config = dict(
    model='contrastive image-text model',
    image_size=64,
    horizontal_flip=True,
    text_encoder_norm='rmsnorm',
    beta2=0.999,
    warmup_steps=680,
)
Rows from block 2 of the image encoder, named by matrix and row number. Rows with one number belong to one neuron. Each number is 128 + 32 x the weight over its row's rms, rounded and kept within 0 to 255. All counts start at 0. Numbers have three digits each. After the name is the row's rms in percent of the matrix's.
# gate: MLP gate (encoder.blocks.2.mlp.gate.weight, 1024x256), inputs 172-255
# fc1: MLP up (encoder.blocks.2.mlp.fc1.weight, 1024x256), inputs 172-255
# fc2: MLP down (encoder.blocks.2.mlp.fc2.weight, 256x1024, transposed), outputs 172-255
gate.47 116:181146113159168166147155165127123118102075150082132128098130124159159182132124117156132136143110114145006122130148168112180115119176097119117077176114116136194132105138135086094127120099108151165145141107135142115119141163105135167107093099126111090182
gate.48 084:149147093113206135160174151114154113160161130131117172122118152151154131104124156165145190144160084111099125138080168125167110116125166056092152131157129161115121092125163143091190100133096081124076116063096147115117102208117123122142208121106107126113
gate.49 068:132165165106137126126167114159140107095141100117179135107138136176160139139085159169132142188163104113125127176085154128132108133116088075077111103126117089092147148102167115097106100148120105145170125098116088110152106134075114140116107159167114091091
gate.50 088:109126137086138138156137169193088149136084125103112157113101121136133087123097179172130156177123149120182199121097130153159123180116099061123156098105101178099098114134108161134155120154147133111120147101073163161103057169139112139154147131145077126153
gate.51 091:126120120139031142143127167113121132135098139158140209099159097139187125095116155094147155146106171175142062159128104092122124163136110101178118116167096105112161117117117173096114145187136165136148169124138180161153127130145148130104140167159146050161
gate.52 107:124200106124095185103092141062112101157118122136104129134145149140159139177150171135120168136112134152094111148149173131047100160101148153151052126094120163140127112124103092126113106095122165148128177150090144112093104160157067120149127135108125127133
gate.53 081:103102110108154071101088151112153108136121177137170205156129169138158130116132122063117097118151151130148074121082145107120119155113178094096110147127095090100170094133125150185137110124127132174063154148129110132093138085152136178139141151133147134111
gate.54 099:137153132141167116177177189141143162151112175104192102091092084136137112155130109165144165109094145131067119092085168136171110156170149134163165114120121151150131134122124091201177115123081147153193148171104130127122113185107091095125144072137096113184
gate.55 074:162180160081092109146089084179185119194122149132164071126142112163169089116093139181148110170136148104082121190143171095135116163092151137125113139134117133103100140161140123151118108108110130115092125098096090107139133116132073076119108157155162094101
gate.56 089:121095159154158133105072156082177143154123099112131149128112090085169121089162169130177129140102105122128123151100126053129111153096055111110136173125144093126114175182136098104057136145117103109122118165101136161090087151103076102109086110092154149135
gate.57 097:163140059169165169104175152112132092120082144104137096119107112139147131159157173098168151152152128083154093220113191094094089159162129099090095172164190118113146148079141094108129168078074101157116130109154105117140136153058084144106105117123150127082
gate.58 096:091090092107125123152175128233186103167183177135142218127120104152142137169144157144161148120123089103182100121122121142083152082088125187118155129106112121132145177085156154089124115110149122142110130101141125122130100128131093099085172156180136061156
gate.59 106:110222146117156108109139161077164122139108118175109163150120142134142151118137126138102143123118139129115098110110090085152131121138122126132109124245081164148108099076088162099026179077125096125103170122145134130146116102161150127106158094106102141120
gate.60 080:146141176147113136143141114110154131152115143098149121126143095162191159126137162156189160121102155122104081106118117103103131156133129172097105139138140131111110137067144096170146137105137137073128099082086145147144058181165140103166147128062098112101
gate.61 080:136135142122131193130172095158136151181057152115172112076136100142129125119114185099134168163085177098091128124097160127124133120145119163168100136129130086130116169118122066137141112129123166204101115165113121118139081136102144137117154168068110195095
gate.62 118:159085150158103118135147148140145136149156244122144130133098128107135197146153161073129126130096140110075129161148150066142106113147084164174127158107082133138144144101136122128114167108098147117113123083101156209143147138076065149116139128093106131101
gate.63 073:116121153112172101155116125186097079153135182154144118076126143149154073073110166138181122137147176115090115185138155101128098162124163092109121118157114139128131134095119154081101135148081103168129131126118116067118119167111075056094132178141137117092
gate.64 105:104126069171163185103129083076094149193095153201116127142160136119121164186201150107113188153136123149161101113144113128167134129127138068069099123132105152114135100089114144152153160118134146151154164108128107158138120132098137156074136158107147147125
gate.65 082:147096109108129128208132097122168143165106150141144159127123126171162149081135189149156141113120199111100157178118160059179127153153171113127181101133098133102152142134149093148096115151081128104191151124091156119130149185102077069098148177133101117147
gate.66 113:136156150155110100136094078114074183146128105150067113095137154169139207128166127144144157091087161105141151127190104093107155119154104148150114135090104179066122136151152119098111100093128157092151133075074077174154074151140139079186154178128067128022
gate.67 097:126194107140102159094159168116106146110117126065128070148137090073121191112152167166146147144170129113091107158164130086113093100121071130122122174137137133188129151172203096161145108119107117107121112103092181175105138186086107147147087106113107102104
gate.68 100:169084120109117098092114147121123116174090125141202147131144107120135151136208136133166137150150128133054124112171141122160112169197153136085130077144087149102137136094133086059110121169128045134086086139138125171089108113171088081154153160098123125088
gate.69 108:103122142102157092127106110092164151152124151092163163126099097104137144100087127180161159117132132095101139087109141112112131177142157132118134071115180173110150153140159092097129073141101061115114096120087083069089105137139086143137135161148132104127
gate.70 099:086179195082100091065147131102145102130109105131130120074205168140140131130110140127152204119134141111151129111102127115188144130190142191129114149158099124089145103136151162142081131144144098128151110121162102128156099083123144176131099062084128103077
gate.71 062:111163162091137165139183133130171108105116126138125148093100120158144141171122184163186178181117102119108111144132199105095068170134157114135104142142158151087148108100135047148090117153091133134083118097116130121089071189089110137142180170143173155127
gate.72 106:144128087102078155151109135181156137159092145096119185122158136155160144133122102173137162154139123149128141130082153102110130168153137127159115115125111119128098122126147098158103128147117132054102084103079114102168090208133064112127157109106129126127
gate.73 070:153096148144098176120071136121238161126134115134158170133129156158173122108134151138179092096134126125084055117122138095059115168149126136099064094112129088132136123170070074121097119132114086143144111142105140130115124124118106102132135118110084098136
gate.74 115:125102185056073120130136152166140126097051153095135186144152152141185127144085139154127071147143148149175130129103155136128113208118105133150171136119113129060096165095099119119083078129150083079082142164172150168137127122156128129139147161100136158158
gate.75 070:130131177112119126119091076128162080147169191169158087111173110146106140135156181169131092162143170144090137125076157124106084113137156100131141106128156136105152160153166057131133100112101124127139130093091120161103118169098051058134112175090143144145
gate.76 109:191147136131116180083149124169156138154141163160165099083157131156152110168156160132166138167115127094132114188088142120125102136134127120077069083153158179114156101173096143098086111143070116135115137068126129184178096177128088049106149113082111141123
gate.77 098:132057110134101169138147138103126186175102085113202171130110110114138113127091138089112167145101063132152143111116180136145123149160130118147099090076121158179065124071107101174170191108150112131072107176165071098119138099178113167095143132128212100112
gate.78 134:124191174178150089110148169085070113180152144176132121145156121135123163175191147114145172125172134134062119136100130081162093125134175094166120141116097170133103116133119085134181123150107143130118132161055130141077117127105046095159106188125095134150
gate.79 108:156140115152141103107110114135143094110134097116112087119127155149156101074117085092091082095113075095109119106057089079138138099091101140109123139143114076162089156193142120129149117071135123082100119120027134158131096177152124082147152097122118157058
gate.80 085:097078078162083124181200134156115194128132133098170206131073099137131186117142142181177158152165146088081116119161130144094122118127188120128150121127087170105128107088148158146141050159106084122061127153106130102102093133134130168087133211173073108125
gate.81 061:114134133118092144136177095119092142147177117146139094104108085128125169160135132101126143150138143131148117154107156109127082113124159157110130108104107130137130103124157094224083141130123098107042183099121115200147064150128095101134165169135143141082
gate.82 083:121081106153136120131114095163125158120150166111107161099095154189172188169136133179190127113096124135153136143112148065134123126122105110137127103073141106121130137129127108128139099178121105091109103108092096161106148121145083078088088123145163115136
gate.83 076:143135151144111212090107082094130166175157167148168101128120128118118157165146153090140108141140132084078133124094180108130096166095137132145174068164094069137137135120139121164169170121112123121115159142098118091081138188105097089111129144105073105167
gate.84 071:149088145138106113168216139188133123191125139146149152107135109127146128190113157152142169144119129123145096152061175067127114121138155122177113127118165081145179113129105092119118147150103119125131156172140110096103099134112078105092168188128185131006
gate.85 114:087130110108142088080119139091137138152096130129163152152144146150182169174179119084097133128148121092160118117113141129114080185100094087118143135144108109072168018149145125162139093157153110173052161170081133144126147122160106126136125073125085131134
gate.86 076:161161144123139138078130166068154120161134149152129161100084126110141116173138150124173178171140141126168108151099156179175101139127059109068127109131038155160132111141165144116102121129109123171092138087125128106125118207110094125124104118118092137056
gate.87 099:086170127102126177101144119101157135162102115168123169126111130152117157114175141138114157166146142145075142150132129106092136147149128129110092130170135127054126125107065152082133198182113135121119101148033182133092090143128146111132193088142122119187
gate.88 063:130200135095083146099122127099142117175126165078144094109160130203156101125149158165153141173109112129044100152128152141140119107154168162147146099153150144057107132090120082213097083114105108130153080128064120132139091164142113067103162132096089110148
gate.89 122:140104090084165144148069127142129098094074121124152127093122104197191097198147090165082112140108079086150132094122151133076135171106112093058107039130129093126119114132093189112103046147147144107122130104069118096211121135157086075110139116175129151158
gate.90 107:132113144081164162173145115143103166160130128090134114092169150128088156154076104101143131133155095122109103125094142124152113086191114094094189174169099094039151090081139089133127157138125068121129089149135106161096123124161147111156108155036169108110
gate.91 083:148130154082119100187103063149155081097069161173110157101126143148180107153153162146168146195132219142154152141143144094092104173124140086131164119122126160144111136125098099127109146128143083136107128092135046090101143143112131133106081153121142153106
gate.92 077:174133156147127160115165141099195096149083143130080113098115092138106143185132183149190148094124158147073116142094113139161138112121162191118146153100126085099117133103104075149129155086109098126126133109125133159062180135093108099110066145095128149105
gate.93 108:183105116170193121116133188129118127167150131138170134090138126155128125118136132127178148115125161116142096169125139138105113135185138148088116109119173205088119099173109100072147112171086053146077071122141152120138094135064111097081109102136122120156
gate.94 068:125111108160138121119151127142129079153094123174176116124075096158162111170154192143157143130093192130131139156058149059130121139194113148130118074099166149176111136089124102062114145126089129143091119132085085158115140110090113081074137075156149077166
gate.95 078:119092135082089182134113107187157135134161114158190140090143125146128052099143107129138125166105115129118116108097142154145096161098089135167143111080179092095141065134165117112143083156096134118074108106122085096073096138192141152050097164129133105130
gate.96 122:177141156116063167166165158116178157157136195152112193158072144094103109104120096088172142134123089138137064158078109102132110104097115117161123192197079113115121127107122087151095152082071080158100158140126203151101178172070094062119104131114198147111
gate.97 100:128106177145121152070101152152134121145096143115071118097067114112091061143141124116126132188087177133111125149132142076142112155119079135063116149088121145095111116121117154059135143128108107123085133136119137178098084144137173173133130098121115109083
fc1.47 109:132172125097206130191118122122104117104171091171169138142168067089106028116144137185133132154100109135142140100135099177176133130068172088089118109188173128086108125164107182163120105139129087143116111077085136107179109136117185103121136072143112142158
fc1.48 076:047126117139123086121125171088109048125100110098124156136144130146142148136150160139111080106162106123106101140111166129131090129109172127148154144158084121205127140086131133203126127147129132148031140141144128073088083095139131144131190134118101075205
fc1.49 063:120124163073146115125109127166129101078174116134111063075115075145119131137142157141049126149108204126150133097135179160137142158147122121155138126118124114167118157093122190143144130150170188102150153120160140136137104155072166133151108103125105105099
fc1.50 092:106140120093185073175111105140145119088155107125179160151126164116196105019104128124109066148138123116120109124152110090194110136105087093177132137096151132132122138137145076139116165072128104122072103130108106140116148132132107110172146134212148146044
fc1.51 090:129096099142165117127100104093165176096092124056111123125134162150124148121160122071161150119110147139102115148126140075144118152107176137031153168123113134062166094138147126138159129131117140128218120142131140139122180140140168224162143136093062141112
fc1.52 099:179138087106160121076089134127102084096152053143111102101134135124119094125128111139068148140139172107104098087152212174164093172128132079121104090099095150181138150136150154131095165089152136123129173052132063107098104127173157095163133145147135128154
fc1.53 083:151156159118143181131139101123138129151120099112127097081115043109082092156146121150156139135105069134148124114113125173074134133157156144108102105189175109116090132122099132146103141090140131047167155137159082084135158121138104105123130139143176162118
fc1.54 091:105136103088121136135148113142134193163120133111143142188169175120094104129041141128092125090116104115164131120146125114144120116108148136174121121037162105092138151112090113111161105100134151110097142125121092139119072072169084112106201146100213199105
fc1.55 057:106161141131104148092067166092137090135148073107112114096141118121120136091202160125142136175186150144129142107112087102133144125150059087097160184151192128150137126194185114068087089119118108170108092127085164161123182147143132080162136143095097159113
fc1.56 090:125145078156126149096130074075113116110108150154154124171146123138115112142110131066139149111099101107112091149155131138175153119137156132131095107142160116148154107089101136164196157116124177148122129068131157117138174168124173154111177131209107089126
fc1.57 105:090105185117104059179091107092124134140173114172070139118163162155095145107129110129072104094126148190163186062111075130119169069089129148133187082136137123124111105114097139124080089141190179090123196173138130124123114085170148111141145114123148109106
fc1.58 095:136087107108190135186101126132100099118142124101114119098121179200096152109121102105133120132149056115114197131108130129124136121145170080037116127151146127131134105147153133130177075130104113182188079074099133164168160073067144126100130129093077153111
fc1.59 114:143093144116155107174087087068117163161134144138123093101187132153140106161122092100147159139096108115107106107138122142121156106159160201128100137074137132084109142118137167134203071131138154126166119138153111103213172185122119138152145127100122081189
fc1.60 069:129154221113113086126108134100134149210132102105119120170112112142142148128177126192143181096138150135099111055125114096137126146134168141120151112171111172100161115122137131123158184134150107103153144127138120120106126182187131129145160095054061144128
fc1.61 074:075126077156166110131120164075133150155135124165110149132093150102150080103099155103139157105157163133114082154140127065168103119128133128150183187136126118070133134118107159154070205096121102163179088178208124144160123147081092175138136073130162122133
fc1.62 117:178134155177129137206089153135169169121113140110116157151081078119158166131167082150147095145110099140057119176132122121088132127141088081119077142153128139168112131170122099102087082058106146102087154100072125123118134179063104123098112107179108103142
fc1.63 087:098137122120154131112098176130159090135126154135115112065136107134130091111141140107132141094101174104150084095178117125108143175152121135098148128130173147137161144171132117122044106085144182142144150080150142137101163123085082158140075120195104067131
fc1.64 107:142122154054162167165126099146098141133112135131065118115067128100132188192093091133111154148116086112181206153129143175059129116121060162097094090109109082133095121133124198147115102138132131132189187128120127052131187135184109140128085119104101101121
fc1.65 077:117161176122087155083096074136116126133149112187147112084110134111114134100106098114025129151122158171140133148118125160083127173160131110164039085111110127110173131154106136142168163143147149129168129108136080139100081116160118166143132113153169151131
fc1.66 113:205096147168112166092133166108125142136116129084100124167150133119111149159106117130183145116181108108147136159111116098140116169113140100166080141124111084130133130141195127141130120148115141133221141131131109119133237106082125136095062090152107113085
fc1.67 099:145089183143092124137137174173167129111049177080135107104076177197188166158137111092125130123128161133070143092125142134098140170165103151166130078090055158146113123099074146125171079137146157131157140167139150188095147153138096117134098097115156100200
fc1.68 096:094150118108094157113143112145182160138158147196121087130138178111122122166090145146085153155130126109169144175095143077146118080101070121213094163108154137106140143135101120128144165125085156124183142145122164077165104153086121103130138059083140106138
fc1.69 112:148138084093146095055118108132123124078096129090150062093117041075088141076111126148148133144151182169099142156199150171186092162211114111159099149201128140194184124148143109077170120122092162143185123140118147108097104154125232163184149142102082134196
fc1.70 102:105008088130159100139113124056150124127118124138156154113091084085098161142134116142152191166137113155132151155078149118157119151141124162107146094155173170156162157120115098162066189175093100143111167182164114101078176140164096149121152124161184114113
fc1.71 048:186094139150072174069134144112170128148155144094117140105063145156111130135145149089176185142162101099098115146123140103088109130108151147082129144101142178124160100160160108104100146088104155121092104160136182168125099151125114133166207131101143151095
fc1.72 106:156128135081086024117128107147092190140145142133191158160145123141133174175118131148067104135181123151129134102138099070162104128162202173196175132163106104144128137109122066090161156148125115109066090092121138150097198125139100124190129127118113119085
fc1.73 054:102175109139160145161108161125107115189145110048167102114160090122111148112117125135133122127084059115079055140186192099145122112140155143148055123100137122124136125142156161156172159146124112167174097129012129076086107117122121153128155089120113068160
fc1.74 119:145215128096074152073128133123131072119089203136093118121166131127106117103121101122106140152168142136118040152179100164170121128162127156138061150106156175140172068110144139166118123145115170128164153115084156178081143137136126122133155174139108203117
fc1.75 068:120113058192125219095133130099170190174095092135180166144161123113146143118138117087121135121110114134120117098138128111146157116132069063102045123134129147160110129087115096108166144117163097080130107166129143212050095139135153114179160128075097150137
fc1.76 121:079101078097147092208128134045094145113106147086137133174152070114106099113123137171136092112189105139092155092136116095140137086123195137159207176179115078116115143091118076166181105142155095076129118173099136104138199145118110176143130132140155126115
fc1.77 099:123149081103147147102103110186151141148119103118153169132082118136131139087115124134092132097109214164134130154138124108161123177126109178135204104142118103142150143122143166114183122182140121107155105148115157149120141152115098121088125172094061157185
fc1.78 137:104135121141121119164134136146134149188093138093173102100110131112144090105112211110189096192103126063142101167152122091100094095126069123149167132129127111124086183124112154100120138116073101160135104164130151129180144154079101098111144112087105107118
fc1.79 116:160171082133133145149141135093110101147149136097146095138148125133122103144114135118122124143140146147194096148083109142176106145103145076110132166117191134138129124128162099162132150128139071179116137111138059138095183098027122149119077136124105162078
fc1.80 087:107065119214130114183149145125132158147137123088157148152131099126127119076116137129157103111139093067046128127146144177115111134132129128099123123113143152150141110142119176195158074150101084154091076148141122117078132110158189165046138168146083100195
fc1.81 056:157202003140111146101120164073098086141144132193167149140155129114146126139099115110122125122071125146137153109164133140076133134142127147169109133129141172112126147122116126053140139089112161154087095138118111174122103151130113105141156176105163190125
fc1.82 072:110144173120101092080076145165082121163108135131169124149164148138175154102122158151110076122146151120132174144123154098039113150114095129153139103107119115098148132155088115099146164115131136122069111164152103149093153058135121181160100071107187014094
fc1.83 070:091090054148179043136132098122093153138136139152140121124171120129079168136144128109097162161094120123156155116118153132149097152169111114062126094122098100093155104118146150173178132120117152092098198080076126167098103119150110146132121159103127183080
fc1.84 064:095132065079122128025090104090138136058112153161115155175115163142150160121120142111063124106121155093108132168182159186136147165133131141168147143116103198116153122142132155161100134120139144135104146145105139187102106106152102166148134098122077150145
fc1.85 123:197113088127135124139094104181125143173142170175206145131178131193205109138108128141136047129101061117061113132145176108067123122175145111163111064133141094114095191119105144144142123134154166130129072090094109106121126106174135058089086149119131124168
fc1.86 078:170191145147131138176156166081116123127097170113099127130123171102104147119079132116136135166145066132205123098072110151185143108156082113122084153147086143189122159066150151138147139114118128151149109093135167097127114179112148120186156119105128098073
fc1.87 096:127219167073146119107131121130102100132162093165076119137098152141102170159155141158057119154170118117200159146120160148081137121115071146115087147095080115134151130111041174091151141155133102171045135055066139166108085096135154110109180081117128148120
fc1.88 058:121153173065099134138102171125113134180145157133110141112090139116076130121112126134109157158133129123123176088105126133182135165203164164158193094071105136107077116094190171163155144121100113139162076126129176164080094099155099077149210115098112155183
fc1.89 122:105143113147115189129125136169115110148145155139144169155150177180157154176144058106084127172057112125142086099123170164074162118130123155128091125088134127152078095112131112171124138094169125083073180079088155115115088140169135098101099169123091187155
fc1.90 113:115112109105167140170109150109057151111174092170155180112155086119116081145139139170109154178105095151182111119153106162108155143084153153096120144147108072115111141168157143103092124128181121110135140141122091109132104085105175160098121121126129093075
fc1.91 070:102112099082171105042144114137143144141118194126173122145158112113101144173095099125102132156112130130114025131141151151156138147203123185107107088136124166096179122054142129231163098129101130119141125102121130144135077153154109106160172152126147134115
fc1.92 068:064124116113153191112111114125164124104195091181162115135164150158149125102108116127113111128179116124149127042092132154235175124135180140132122094156217132123133075153118083133132156136142122171088085123154130115128113096155185121102154059097138093126
fc1.93 107:136115119150096158111132164187106167106166125083186128132039093176098135124095091152175168134081197108124169149131157158136138142140103132168114134113166184108125123219139101103166159154142104105141055107105174142112091119101130153090075094147103145171
fc1.94 058:128090086100111133174108090156088157119126170144150120153108102109150091099122099077105117144120147139091111133135138109147148126165096126213153127134161120131158142121108118167157113142133151106173162201111125124079155133139099133154151124086203119155
fc1.95 067:117114113153178074123093127106089113094124136114055110147101165159139216166124138123136134119146141091167163113150123156063132130135110171118142112140113087084117131108133111162143127145149146100196159165051164122165084127095110121124153152132065173099
fc1.96 125:110096121134141091143125167115106157092056143135107124099172121112122125092090134150095084126190179147144142088147092105116197077183140116144144142116116140133123124060059158133081153180133098167130135109193075163153130073125142144148134140114146133136
fc1.97 103:176140145133136085146168160169135136174132159122164108122141107142104140097083127121190147124138123112071114137116125100206138072160160114141074119117085197184130142124145122116188162095092159148125163081151134129065113140107107058108170149120118169165
fc2.47 115:192094127133095116155100104153166173086135179156149150137119106146175135165088125080086115062121132122057158141186189102140094177198132140174093129117156135132117129090093079102111101125094191131129126124176152079091141150116098172102115086132150074132
fc2.48 065:125109118126157117154102174216111123187107174121067142100089127084180080085132137211147137117121151121118155103154090142108090193094113157125143131111129102129113134105109108156150094149166127086114126178132096086119136166121113137144111180130164165093
fc2.49 043:143128174157128112162050152131164136151111069132139095139129137176167098147181056235115153148127054126092126124141086102099105202099129089117129064100132119110117098175091162083129084118118102065167166113108077094164120120179117113084120101152150168127
fc2.50 088:165096111102124188103135139170165133184118178152139103121127116167119116137130108138111169140105186109112179158069156174134082160105164141068127099119109073102203105177110105136120095175098119159189132105130139150158100157096123106118152102113108140116
fc2.51 090:134197145124097101092058101159110120097138082155165117169117150131222104133141167187114089155156125105133103123158083170110098125090089154147160024112104151179051141146124186092108124109180094133049092096097096061118182095128132114136108135142093114110
fc2.52 097:065113160177141107122158164110183103091058170128139099118087141185174118192126165168116050160181068124079139147086086097118062120117138106177140156183114082109198098111144095108092113144113117122146171154137159175193127134130093169148071116177162141106
fc2.53 078:076105103114103088106118129117193130129147168125155152094119131125107157108138149012142117152152167181190131147109157074193110145088118151124155155121092160152171089109131139121138139116127146192133119147133175178108103113151172109130137168103143127107
fc2.54 099:103140101101091115126136114090067138133159091138125137103108071129111093178132121123139173154122112117142091111055136111149090159097159124175149106168148116072136148114099132050174166141113077159218150144098079134163095171191156159181158113122126143105
fc2.55 054:100073135124141120172182129153172104083117149128106113134075142129136076155103122105126109107118206158161192134117143255093117170111149141144153090113076111095140148098141155152080096096162136087085165133171148106113113117111130173103158111088140111142
fc2.56 086:117108107095088141171137116166106188114191121070098153162125082136151113090114072174116099068123100126158133105118134144090110150123118124160173139060163087099089176101131150081132070140220095087093129148119119102095144151167121115120112196135065160125
fc2.57 103:161142160076104123156077177136105155162109077151115141142111128108129090141082120131117131194128124096104125114066211125185105194145103147199133109150122105173058132042145135081121183060145134143067153161146168074166174145113119187137102145127131088103
fc2.58 104:131192154073122123079092127123138106097116124121147096126133091076168079086081185157106085140151145109157081137126103169123110175120122121170148149127160116201092222153115081143135138124159122114074114108100112119086141131129108102114112156182127178076
fc2.59 116:104123153112122126138177140123156141145137168103152132142125160128100134161126198166047137164142128187100116122100138077136088163174070133125149102164125113163120055138146109133092167182122091161062095129167104134046130082151181145129129130116144101152
fc2.60 067:191143147100133119181131095120148139100149105185132150096095119080077104088095099106128159197167129197153117156073175103202153129147096105150131162110119178148177114093142174058108183084084062170114140098151110087069217162015182153148122108127141135129
fc2.61 064:145130051092129129170101113134113152140135122102155141119142125111136153162135149120137096090087092117132113068112109174096107174130126095119124108129096153151068145125057159138139107190163135128094078147113174096102103161175087098108120096106106121156
fc2.62 122:142122161167123120120173106120094102142159160137178123081145146132175154127046134145117118138105122125120166110149114150132235072105125110160121139150070196104147141106168145136134113094118126165112145074152143149225117076107109104142126125099142103086
fc2.63 076:173088109147137170165066113067044141141102121142083134105122154125106153151148160123063101141153113161092130085082128139161102131153182113073125136066122168135033065105144168089132103160132080091130133134099129105151095092206150115172174108146120142150
fc2.64 110:151114145133132132102193130105227130078169114119120132136134133084072126080135162109147189112143147099112131172118140086154148094114151122118129136106171149114200129165118072121120134130041101083149078113118138170152061176084112161118145128140178131179
fc2.65 078:169101129151145131160161168121139169111121123109113180095136139152116206119101100168195126098149122131088120082151110094127188127173159144088107137169088118150147068105120116112090115122121200127159122113191118150066105085085147094112105137141174112205
fc2.66 118:089146150149133065101118118123090125135158144148161136102123097131116098115149165174152126140090110122107151089137160129133188128130110131099143130188146114092122167150121137135141109142086117064076123116124169131153052143197167123079143174117096101137
fc2.67 109:137127078105137101104175120116070126105159060138146115103144145139127144139188098155142137154105133121150148152157193114127064057112104139082127131098155105121142166129113175190093178099096167151098138117128084112112127104112124169083167152131080120108
fc2.68 088:137126087139202099163130151111031107095153117125121091121158100127203168108166179117128114101110181161117135091201135121111082081155158083097190154147136108152128120085107102157099136164155125174122107110217129130144163144096172165105132141079133154095
fc2.69 111:119114160117089129127072130076186122094157118155111165169158158109086133113154103091159115056138079088159043048079117134144120144093166156133133095143143129190104146116130117206101155134163120112127114150125126076120153113136132078069072140128149122106
fc2.70 110:102161147098139126120127147119082098164125100062106079103173125122082091082067204085119111084111149085132143102146133172163057137160149154117124132090101085096075125127103142129131110119169119078180095128159121102137092092145130118136204102129066117123
fc2.71 056:148120131165175117091146131108139127168105171159120071115155128120159134126187159122179123125151113148063136206172092133078120097152124083078149151159138142070212146147098134118118174169090179131150129135139121127135110158095167145088115065110171157128
fc2.72 101:186114156118065119103117093179092168150143128095075101115146122111111146108135149098102115149152109110130090131133148087088126103121092119149163135118144141192112137087102165109134149098129143117090124159139207158076195129076191085132128250146179100152
fc2.73 052:131116121182121134160168158135150117133141107154045137176093133090107138128117218153190115129160174144131099123183132124076193127130155101123123176091118134114099085133123126172107140153143067151089170141125065150137159085129114093139077163212155114124
fc2.74 118:141115138126159087130144161128089135137145048130146142129138169125105173083171102154171130088071163133136141139113099066130163043094144146132118158177087093175140130143139099147097171153114137160164132154142137084128117149072146125146127149050125120087
fc2.75 066:135098160084120147147194150129119123130157163075080062129105110133109111080092119204128139201179148136105153158124165172157153132114096083155172159153081113106206121194156099138161171137087081167139099158096156139121163085064113166123073107141171125149
fc2.76 114:151142160075138104125052142154122099173143111127146087114155104169123151108137127080118176128078114134182080160183117156108183132151104122177128065119166123123086124194153146133121187079159128124126187071063095196133122127117092144115118125161086139087
fc2.77 097:172123136135129105104118122098097154133076119107132084132125142136145144163148106110085162141147084151109137081144079101204138144174127099158070136110142181097071106112112142138158153078134144102148155109112129144142147062160123177141159043169137110084
fc2.78 138:080165156139143134119106133121147065085167122161109087142155156121123104056073132127089182118076145119122178087155112174168201108073135141087134116125135127156165176140187119128127093138158157125164169102129146116134027137131138154093157142110107107102
fc2.79 122:078105157120165112122091166100127126127064085094076093158135160151130136148130084182109178142110098157093158156130098076092133095162141152103130126152152119145125099188127110144185112156097100092108164163107193184170051154230177120095137167101111124108
fc2.80 080:106144102139099119097160104120140109193095154140063134150195189062123116123157111166104186159111144140117179057120124072140131155128092121108094135117158052086146151081116101134169181133109129066150101150132090118153049128126113142229192130119172160085
fc2.81 050:115110109112103122126126100132164150138147111114089085115125134126152171123152175174096159174173056107134179175097131079136132103124139014109109143111133125057182108091143170119134097159117186095200143167135118147123086153164129109115138142095081143161
fc2.82 074:154126177136111167130122091180170155126131114124095089051067094129105157169143104145128167102076130171099152102160129158104162179173123066020092133095178151194101124171090136160140086052103186131132140119115118179092068165143107101089136100137125131159
fc2.83 061:182115164154124136090133109129148128134094154092086116117129147121084194166141091124165143092113110110068092059096126125153140173140156167120082167142107132156159086102142150138093105109099158091149120130098168154063109091161117082093115084108099094190
fc2.84 063:135092169179093106120091117103095101128104115060123133125154105097118139083170102131144125136140152138068106138153070133162153138149149114182146119152162163172106135196151104104157121101121132110195147189124114186130195125103084100165103132165153106137
fc2.85 130:145146155111106210116142171149163100113133127166099132114093127096078104053069149141157184125105139183150137141112113145159204084118140166184110124131132128155099158131090114129094180163107083093132125158176145105129102164085124137117103120109214141120
fc2.86 071:157148088109180123103175160150169146123116103132170119158187152113145177102141059116081147129165112124131103153179137073141156041145118088139088146084109130073183175149107115105121097087063142164154146107121136151176089114073115102158119133102139061165
fc2.87 097:123133128111107132144177150088167149124076182106147070083098076105091142150099156119165113144132160091061129135109170104094148164149173095167117163158149174144144135155132088169140105169066142152125146142157120145181108156151087139166040185132185144136
fc2.88 051:083122080123142124150135119153173102098136117098082090146112145119116103140163184081122103127135119087137144151107126134102102137146123157120121198099175126119121163150184070104154040089130102123083116125106179048175149141096146171121056144139118143124
fc2.89 134:142117148121084127129174102135116140186096139091091103126160131050073142078097169027145154073146170107157102140150123154130151145148130123156149126123120109097154138117132108198111140073143166157111090154149149153096151098107152125146158148124190133126
fc2.90 106:101146157148089086136154133149202102164075189128092135107144173143110170157084150096117115115124110136090119135167153050113117155152129105105107122105122159110134032096122158136131097191157176172115076103168138169162075129134071101154111146154201117133
fc2.91 068:133072153093142124113081145100126120107111118143107087134156142174184166166168114142156136098119114131154155201119141091055034190104093108094128120125140149092175094185155106139147158174113153104101168130082075141182173087145112151119064128144107073123
fc2.92 071:122132128080058065119134136178120141097151103078132166117138166144129157139160087164139129082117136109182153150105160185069103121160080130131166134124144110122131188114155129119156094117180176081156142128137128121105149172122110140143112163161103165128
fc2.93 097:128164128080095122106159122155183104075102152156183122076089114127154116114196107130133077140119143181189103112135097125165125155109119129087104152104105125177124115134130130158082110063144134176094161126131103219090106112085181143093187111128142143133
fc2.94 055:133163144138144124094111134126136149129172077153116098123160158149133139072143158126123153002139087120129121098130146077147150059132112114203110119128158118087088151142097063095161178108134154133157126079119149151151126161155148068079094125132062040143
fc2.95 066:145144123176061155093075149131083118145152067103160139096105138117115111089134190065124089076186176080136104162129119155144080166096137125171121127129090150123086078130149147151155097104083158170099070164155163118130156066102175171107054142128146130152
fc2.96 143:153116104087140125123094144131127106111159108110134091085124112173112088192164087147112106091138144105148144151068201158151031233127122165142138103186143072095154136160096090118119186127109120066166158130105076101041081126167096102071124092162090150138
fc2.97 100:130152130149150133044112105125104127163130100126018043157122124104149111109150103100080147134178060123132084181156132094117093094125114123113163112098184113156157117156156122122114147169087119146130120189119132141143170124126159131180100158192135075136